From a checkpoint of a small image deblurring model.
Model: 2.67M parameters, arch edsr, activation relu.
Rows from block 4, named by matrix and row number. Rows with one number belong to one channel. Each number is 500 + 40 x the weight over the matrix's rms, rounded and kept within 0 to 999. All counts start at 0. Numbers have three digits each.
# convs0: first 3x3 conv (model.blocks.4.convs.0.weight, 96x96x3x3), inputs 35-41, a 3x3 kernel for each
# convs1: second 3x3 conv (model.blocks.4.convs.1.weight, 96x96x3x3, transposed), outputs 35-41, a 3x3 kernel for each
convs0.10:444500474543504512552500536498493505493505506500500510500470480500510500476563500500500546498455500444437421500500481500561418353560490558435547552500564487530500504439500483500467486503552
convs1.10:500521500396500339557500500495495500500500488500505500518530471500498529500490500349442511500527573500443489504500506532535500500500533437520494500479518500436508448506499500702465500500500
convs0.14:463500467500440570500619510506505507498500499507506500599538576509500445543391619622553500699601509556544445500473500519473549500500500500500432618436530500500540500500494422514441466380602
convs1.14:561612462500300458609641570495494499484493503491500502515500529500534591466500500488500435500499458426527441566500515541522434500500477500541437485642500639567500374815460672211642500645449
convs0.17:487443403436585667500498556500501494502501494500499498532500490522500545500484500500567520499500524509526528542541527500500635500413500500429461500472500500462828500500500570512493382540500
convs1.17:316538468277517418500440500500500502496501500500500498500466477500511500500500500472458462507570500500513500500500628533500448500500500500491504642527416512500472592348500500512500567480494
convs0.19:499498494500493492502496500500499500500498500499502500499500498500501500500501500500498499498501499499496500502501500498501499498501500499500490497500496500504500500487492501500500505493500
convs1.19:503493496495500499500503500500502498500500501500501500500499501500500499500496502500497500500500498498497503501501503500500500498495501500502500502500501499500504500498500494499501499500499
convs0.20:363455651695303496500447466500499500501502498499500501500500500482500500500500500500549500500809500500500500470499500500592500442500460500500570320389555495429486536500508529360525500500508
convs1.20:500560603500365651500500510500502500500503506500500500524500500608530546500537500500576233385500687671475501500574528500450467500545500502520529500438536500500505500590552532480708500500500
convs0.21:433600503524375563603500480500508500500500491510497500547500519543439543500603500500531547381596449375366500477472512515623500392500500417471698583451528500515567502536487584468500505460507
convs1.21:396500378517500614689531500500497490492500499500495489531500490500500422500537500515559481500565458500489455588515498500359475566449441472500521434509500430516529500425492465586463564456556
convs0.22:500425618500500500553534409505502506500504503501500500500500437501353538378626500520436429500364415500486514443442329500700393500381283434500398466500500526449500463518433510524564460555500
convs1.22:352554489500507641500311505492500504495502498495494489500500496542606468500449388500564500459544445562480531564521571529500596590562625500500486461500500534495462546487512428500474491500564
convs0.27:397554521536366416500481454499497500501501498500503500495500486384490500500500500500476500500609500500478500500478524522366500565540500494381527455669448557500415481500500550534469565527491
convs1.27:500423656500522499500500500500502501499503498500500500500500500500505500500500500500369471500204526500500489500500500500440500500500500500651531500629443500501500500446500500496570500500500
convs0.28:651385483500554537444493500500500500499500503498499500502497516536530492515413500561500500609456485500500500500423370522500488500500441494529440577533563395500500497593459561419450500582500
convs1.28:475491539579546399565425478500500500498501500500499500500500500462500500546502399500500522496500500665500366500500500500516449485500500500500500605565366321523542524500494426542607534462500
convs0.29:381500337535500787594437332500500504499501502502500500539429500361630462373500531514485500415662614466500500500500467368510265500521685478472455518500500633406624421531476572640500472450455
convs1.29:482497595446358375500538452501500497497501492500500501500468650437497500500500465476461572459477642500524500523500407697429736489505500399581530559502500500500504543481581478485500500537484
convs0.34:561500449500543500457566448472485494488500500500500510467551803469519772459497368500500543492597455500499500524592500520587623500432470511449500500500464524493500529557511558513500500543500
convs1.34:486428586505500323500500472497500500500492500487501500445487500487500500549500500510500439543471500501500455371478417407520418473499370433437478710686453500569452565407513546607509488491485
convs0.38:541429688565500620346373375501501514506499491491494506664466500517703419500459632463495469437512454509582552484437506471427500500487416500515565566500500541574442570424413378599559500503430
convs1.38:665598657400545500444500307505500496500496487488500504500497500477500500500500486470409500457570504500465543517560502578554442574474448518515365465500500500484471500500500465500614500500449
convs0.41:571509500353465544516469486500500500500500500500500500351498500533500456555541406500529514515578500501483479634494507500291441453518493478445557500514484500507500496522544498636569437459431
convs1.41:500489500512589619615400433501499500503500502496497495500500513463500509525500500505500500550502523390500500500519500508500621573486532500508500569500514526551500500485505407570537499472490
convs0.44:351500537478500523500477468500506500503502501500499500500550651495500566504483360671488563779450582500513500500744149530355500500529500444558441578408517514500446500486500503462490529500508
convs1.44:500474500638500551485494536501499500496500497500500500500491500436432500456582500500535496500382600474463511482513500408527513550420517500500500500523449504492500500500500500518489500397500
convs0.46:500512408493479471500430500502500500497498501500500500481544500443750500497362494471499432424380490500500521435469477391500458500494554422718379467423500527417500545501392489500531516500453
convs1.46:500500508552597646583294559500499500499500500500500500493500500500306670525500598518500500439574559573512500500493500353243461670356500500500500500501500485608434500500500508500441418426576
convs0.49:559501577503470430522425389500502500497492500511490498495500500519624465623471429569617553500500507500573500353399463500577500451754558422527478450574500517399398599403569537500499455485563
convs1.49:588500551536687576500381515500500500497504500500500490510543591494492530500518478500500500500429471500500556545532500565642500459398474481570493500500525440391517473498491416500500506379570
convs0.52:521419484419605551500353544500500501500499503499499500499460500500500500500506500500499514500500486500500500500500500500500598394495518497500500500500496489390500500500478500500455504497500
convs1.52:372757500635368500500500482500500500505502500500500500500475500500500500527557500500441500500513500479475500542524461449508449500500500525500500500500502511500500594500500500500500563500501
convs0.53:468500471485630378480623417500500505500500502496492503500659500409460500500514521500399484433469469459352417432551464621500500579520390500410359566516536526500570309898328683166678522488483
convs1.53:629341500707383500603375477493496492494500498500500500527518547494533486500498504580516512446606500500500391433539535500456484500600500390498425500421436500500436517410624283911262712075745
convs0.54:483561305500500479575463625499493490494512489505501504491527502472500543424500423395527538500500576414500614424591551311534500556727500500675500500500562551500564460450539482500521503500500
convs1.54:305734339500479272572506648486500498492500494500503490500500441500500487610500512466464573545443520491509490500612500500487595408404442452503462455483464366500386500500484564535447500487611
convs0.62:500473500404356500684500474499507498504500500500500494505471394440500378483428500593567465531533500500542500506596500570471356500593535425500500528497500536465656447484499500509429445500500
convs1.62:462500411500580547500506460500492500496502508485492500490468644520500504462532500539555486524609500442399445517500542566500519439469500385467521463482507549500526500630447500500610500500550
convs0.69:560423564239524500593435430502500500500498496497500500500604526594663587510397450466669500500540465500380452422422457500324500494500531589426541337561518359516270500524605424500355467415475
convs1.69:656639283641600731628426522500499501506502503501500500690500544489488474481481469413603500387678292653433500505498456500490434536500500500500500474456500500485486500507500580633500566575464